Rows from block 2 of a small image embedding model, named by matrix and row number. Rows with one number belong to one channel. Each number is 200 + 40 x the weight over its row's rms, rounded and kept within 0 to 999. All counts start at 0.
After each channel's rows are labels from the 100 images, of 14848, where the channel reaches its highest value: "peak on" is the class under the peak; "patch colour" is the nearest of a few named colours to the mean colour under the peak. Only what is clearly more common there than usual is listed. The data: made-up ball-and-stick molecule models.
# convs1: 3x3 conv, stride 2 (model.blocks.2.convs.1.weight, 128x128x3x3, each kernel summed), inputs 0-127
# convs2: expand pointwise conv (model.blocks.2.convs.2.weight, 512x128x1x1, transposed), outputs 0-127

convs1.18,208,221,209,196,264,200,157,180,261,190,203,201,185,152,215,198,163,183,236,166,177,225,224,193,289,236,183,229,151,171,206,236,200,163,187,147,211,169,238,225,188,135,269,212,208,194,181,197,203,247,210,242,215,109,204,285,215,118,243,286,214,184,207,239,153,244,229,175,218,164,246,265,201,133,156,271,215,289,158,173,226,203,149,228,125,211,146,246,252,193,301,205,131,191,274,175,265,227,254,180,176,184,209,220,212,194,241,197,163,175,168,177,163,163,168,259,226,203,169,287,172,172,181,154,198,166,170,253
convs2.18,167,224,287,226,216,166,295,198,139,165,224,226,204,173,241,218,302,299,190,261,211,192,234,165,227,167,174,276,128,191,131,229,176,177,167,232,236,193,215,231,197,184,170,200,201,121,203,178,202,306,223,156,154,183,229,213,166,190,198,163,237,271,179,206,152,172,213,152,176,247,163,169,239,187,229,261,169,196,219,156,183,168,166,105,138,249,125,231,197,210,157,178,127,174,205,194,184,167,171,258,218,91,154,126,204,144,176,173,173,213,218,152,180,253,182,227,206,149,322,163,164,258,193,179,168,268,243,193
peak on: white ball
patch colour: grey

convs1.22,173,246,265,190,217,185,238,186,221,229,202,207,214,151,258,209,192,249,273,224,218,184,255,195,206,210,202,201,278,212,192,247,244,151,225,243,164,187,244,236,201,266,154,223,186,182,226,193,201,203,187,180,216,233,258,280,270,215,191,200,122,274,195,217,189,209,155,251,226,207,183,188,187,285,232,192,197,335,252,191,140,199,284,269,217,254,145,248,206,241,222,236,155,195,207,177,251,246,289,177,202,218,231,191,182,195,241,232,204,207,206,209,146,104,249,204,158,179,295,224,127,187,207,150,218,194,182,177
convs2.22,215,272,226,224,197,219,178,181,212,210,223,265,131,147,175,226,251,182,238,213,192,211,149,190,190,134,174,227,150,138,150,132,182,183,216,195,316,201,163,163,229,171,157,165,190,253,188,205,161,176,127,191,217,207,229,201,195,256,181,201,256,214,215,247,173,200,191,138,155,264,219,226,209,188,235,142,173,173,159,227,195,157,245,285,229,181,219,158,159,174,265,208,179,205,86,188,212,252,72,168,221,190,233,214,212,143,234,264,291,151,232,133,217,229,146,222,211,183,267,137,221,229,125,176,215,194,203,271
peak on: stick
patch colour: grey

convs1.105,189,189,188,231,252,152,175,202,161,154,189,205,172,145,163,212,171,134,117,140,191,174,250,236,185,224,184,193,164,217,198,218,139,178,143,166,158,201,158,245,206,162,263,129,166,152,195,191,228,262,205,196,175,216,212,236,274,221,241,192,195,255,190,220,193,199,195,168,206,250,255,199,208,170,201,266,208,297,207,144,291,285,198,286,189,107,203,232,187,137,220,125,177,258,181,249,193,224,260,291,180,214,190,201,143,195,187,258,190,142,165,202,171,199,257,213,178,199,231,205,173,188,251,113,141,210,203,191
convs2.105,219,323,281,177,185,198,198,173,199,192,197,242,174,143,219,151,229,245,227,225,278,208,196,100,293,180,223,244,198,198,236,196,120,190,273,248,171,138,203,164,249,180,116,154,205,272,176,249,208,207,195,169,233,126,223,166,230,233,195,227,216,143,145,104,218,186,214,127,152,243,216,194,182,216,249,136,188,183,159,267,235,257,230,199,196,240,147,191,182,200,222,213,179,258,248,197,204,220,134,224,203,233,219,153,127,244,223,187,234,225,210,205,226,225,204,269,218,172,185,255,227,253,217,211,155,223,248,93
peak on: stick
patch colour: grey; brown

convs1.123,186,148,212,216,190,221,195,158,187,193,201,201,167,171,197,211,112,175,195,248,178,170,213,208,221,166,213,199,266,210,151,219,155,162,156,193,175,174,202,171,200,128,201,159,210,199,122,203,257,261,259,272,252,122,207,190,144,210,156,201,278,170,99,228,227,208,173,207,195,199,193,175,208,228,210,155,198,228,227,186,183,162,240,189,221,147,270,157,93,112,254,191,232,117,143,188,171,193,66,208,170,249,207,213,194,191,215,221,190,186,154,166,178,139,201,238,178,177,170,151,116,215,201,228,234,253,260,173
convs2.123,288,213,202,147,199,182,180,238,204,186,202,262,206,199,223,117,168,256,149,223,224,177,237,249,241,250,184,214,269,164,249,129,184,178,224,226,183,250,194,249,173,155,182,179,263,242,229,185,174,182,155,201,156,198,191,179,194,191,221,202,229,150,242,143,201,190,200,153,207,190,199,216,188,191,217,231,186,202,165,166,182,119,177,101,118,175,225,230,191,238,156,200,193,225,131,189,187,138,160,204,167,202,211,118,148,228,156,230,172,211,138,130,214,155,217,148,206,209,178,275,231,205,225,220,140,107,202,202
peak on: stick
patch colour: grey; brown

convs1.73,164,191,152,160,236,161,146,203,230,255,197,150,160,303,200,192,198,266,213,221,222,211,222,192,185,198,260,209,159,187,231,151,175,215,159,214,175,217,185,214,190,229,150,169,164,201,267,199,210,223,216,225,238,238,290,109,221,238,301,206,228,153,270,272,188,177,213,150,180,192,281,202,202,234,142,177,180,206,135,251,133,245,190,196,208,192,251,195,125,186,145,230,139,207,249,235,188,190,258,129,230,203,198,181,151,179,165,159,152,208,167,208,193,159,202,229,271,196,234,123,168,190,206,307,154,231,218,184
convs2.73,154,279,232,194,209,207,275,265,210,155,138,205,144,213,197,208,286,204,277,186,235,234,154,132,245,180,271,222,157,195,135,214,151,150,156,189,193,204,197,215,180,145,227,259,205,183,274,200,188,154,170,171,331,221,220,160,145,199,258,289,221,168,341,268,229,201,275,285,166,170,130,212,169,169,213,331,204,196,196,230,267,164,204,229,190,248,101,165,223,236,172,202,189,186,247,167,182,164,244,229,193,266,147,152,194,214,109,220,187,216,172,149,183,220,168,193,184,113,198,257,130,181,179,214,198,177,203,140
peak on: stick; white ball
patch colour: grey

convs1.78,179,240,208,193,191,208,227,248,226,198,201,197,260,203,185,215,155,230,259,168,191,196,233,202,187,208,233,204,248,159,234,127,120,259,183,199,237,182,205,237,195,256,149,214,258,197,216,185,135,199,164,222,134,257,282,205,186,321,259,183,174,246,161,173,170,234,212,206,160,222,227,180,198,232,269,179,199,250,299,264,175,244,155,261,170,110,184,128,123,240,187,163,192,263,214,203,172,175,155,231,173,155,199,184,277,199,199,167,271,229,190,205,138,204,215,269,182,164,236,142,193,210,226,198,191,200,209,281
convs2.78,221,190,287,169,190,221,151,219,208,193,176,240,135,128,220,218,103,179,233,163,227,186,222,224,114,234,231,257,139,234,164,151,215,220,243,159,249,168,163,214,166,203,296,242,246,226,232,257,173,179,201,186,251,201,137,208,149,125,154,228,249,150,263,210,158,204,274,191,160,198,157,206,113,208,297,288,238,206,214,172,226,174,182,204,227,206,172,175,204,153,214,230,154,199,63,198,203,174,216,143,182,113,218,166,233,254,159,169,186,237,165,226,214,152,196,193,167,200,182,265,174,196,221,172,165,143,204,183
peak on: stick
patch colour: grey; brown

convs1.107,170,182,189,226,268,163,183,228,199,228,195,249,270,166,184,200,159,264,258,152,169,212,208,195,145,217,254,189,187,181,196,166,170,192,178,189,159,191,165,187,193,217,176,114,213,133,172,188,193,247,163,236,180,289,211,242,207,241,238,207,226,186,206,228,201,219,233,231,186,273,242,177,195,207,278,267,192,283,239,191,161,246,197,234,203,185,192,190,225,135,220,248,188,195,217,288,220,124,233,152,272,222,186,196,142,184,232,230,269,252,195,184,182,144,188,193,269,241,296,168,117,130,182,237,140,133,163,132
convs2.107,259,190,269,204,177,216,174,247,295,200,248,158,211,271,177,236,250,157,164,195,229,229,188,249,194,266,206,209,274,163,216,196,175,232,171,177,297,126,161,228,167,300,217,226,266,184,139,221,169,248,229,184,253,202,178,173,211,177,173,213,150,221,247,194,235,242,214,174,211,217,120,170,190,164,276,180,185,177,168,201,190,188,178,271,297,154,175,158,170,254,139,243,304,217,322,180,197,143,170,254,144,203,184,200,188,241,230,190,170,229,183,254,146,176,203,129,202,249,298,170,252,262,193,201,238,139,188,231
peak on: stick
patch colour: brown; grey

convs1.68,178,183,128,174,123,195,132,198,253,168,199,158,190,135,208,210,219,229,207,193,196,214,153,177,168,199,301,214,190,210,198,113,222,223,272,153,238,213,209,232,216,224,138,98,232,166,184,207,216,201,218,250,212,283,229,208,181,329,193,175,263,215,149,257,195,199,164,169,191,197,150,175,208,217,178,177,199,205,172,175,131,229,223,167,226,188,221,186,162,200,137,209,292,223,188,140,173,202,194,109,204,175,176,179,212,197,213,160,238,218,181,182,287,187,218,118,224,236,242,122,207,179,229,278,208,196,264,194
convs2.68,256,196,164,200,202,181,192,231,266,213,237,214,235,208,179,174,116,173,181,199,237,186,134,206,232,249,229,235,218,203,247,174,185,177,192,165,218,218,227,210,151,270,224,233,209,255,259,247,198,163,184,192,232,190,236,242,135,160,209,176,234,181,166,206,137,133,269,214,195,171,170,221,147,214,117,201,190,162,234,185,182,196,186,194,109,200,209,231,200,209,174,185,233,202,262,227,231,224,165,171,258,223,173,219,237,191,227,167,170,219,252,151,154,174,218,196,200,292,178,314,211,286,168,192,189,205,193,170
peak on: white ball; stick
patch colour: grey

convs1.14,235,189,157,206,231,210,204,130,183,202,203,209,182,122,231,192,220,170,149,163,189,197,234,190,166,243,144,211,207,202,203,147,126,176,167,182,190,166,260,218,206,223,230,273,176,198,191,202,131,222,215,235,194,213,79,231,234,174,236,215,203,226,206,215,190,233,135,205,209,226,232,231,213,223,151,172,212,202,197,129,132,211,272,246,162,127,80,195,188,180,221,212,186,229,189,79,188,217,242,179,167,158,212,201,219,175,167,175,203,183,233,216,130,192,290,222,268,221,206,213,281,215,162,127,197,301,192,273
convs2.14,193,105,160,222,213,174,92,160,247,162,304,224,158,221,190,187,214,160,173,153,189,160,156,218,176,225,148,285,177,189,228,218,173,161,181,245,221,194,213,236,163,136,168,290,164,242,186,202,202,190,164,202,129,239,256,173,203,105,235,168,198,169,196,250,173,84,209,202,195,163,129,187,144,217,225,191,183,232,155,200,196,175,215,220,186,138,264,221,188,154,265,169,154,115,216,193,191,290,146,184,163,198,186,232,210,150,182,208,144,231,108,166,164,209,181,168,218,192,223,254,127,248,127,172,174,184,228,177
peak on: blue ball
patch colour: brown

convs1.12,183,183,201,149,187,173,212,141,140,195,205,171,189,150,210,196,204,169,118,206,173,183,204,232,237,191,230,204,233,225,184,140,134,165,210,122,178,159,171,159,193,234,180,269,194,222,213,199,241,210,186,192,220,180,183,199,304,251,251,236,228,245,234,186,196,235,222,218,179,245,167,173,204,217,253,198,197,133,177,173,205,209,208,303,224,200,180,231,132,172,249,172,227,246,196,134,158,200,184,172,211,197,196,195,89,203,128,154,156,110,174,203,173,206,193,219,150,217,183,178,204,184,212,27,203,271,256,261
convs2.12,257,190,235,205,163,199,222,246,152,177,193,178,172,184,209,182,243,219,147,246,167,180,191,219,226,247,188,275,206,182,193,183,209,287,186,184,212,173,220,180,214,152,319,141,186,193,182,215,195,187,226,170,204,130,301,205,227,195,222,161,193,199,97,148,179,272,201,185,213,246,126,175,138,180,200,205,246,221,82,206,205,188,155,118,144,159,165,242,204,216,241,226,202,190,286,177,171,185,256,216,251,202,260,276,255,127,158,217,192,170,152,123,173,221,227,163,191,304,146,205,156,166,240,231,170,182,193,198
peak on: white ball
patch colour: grey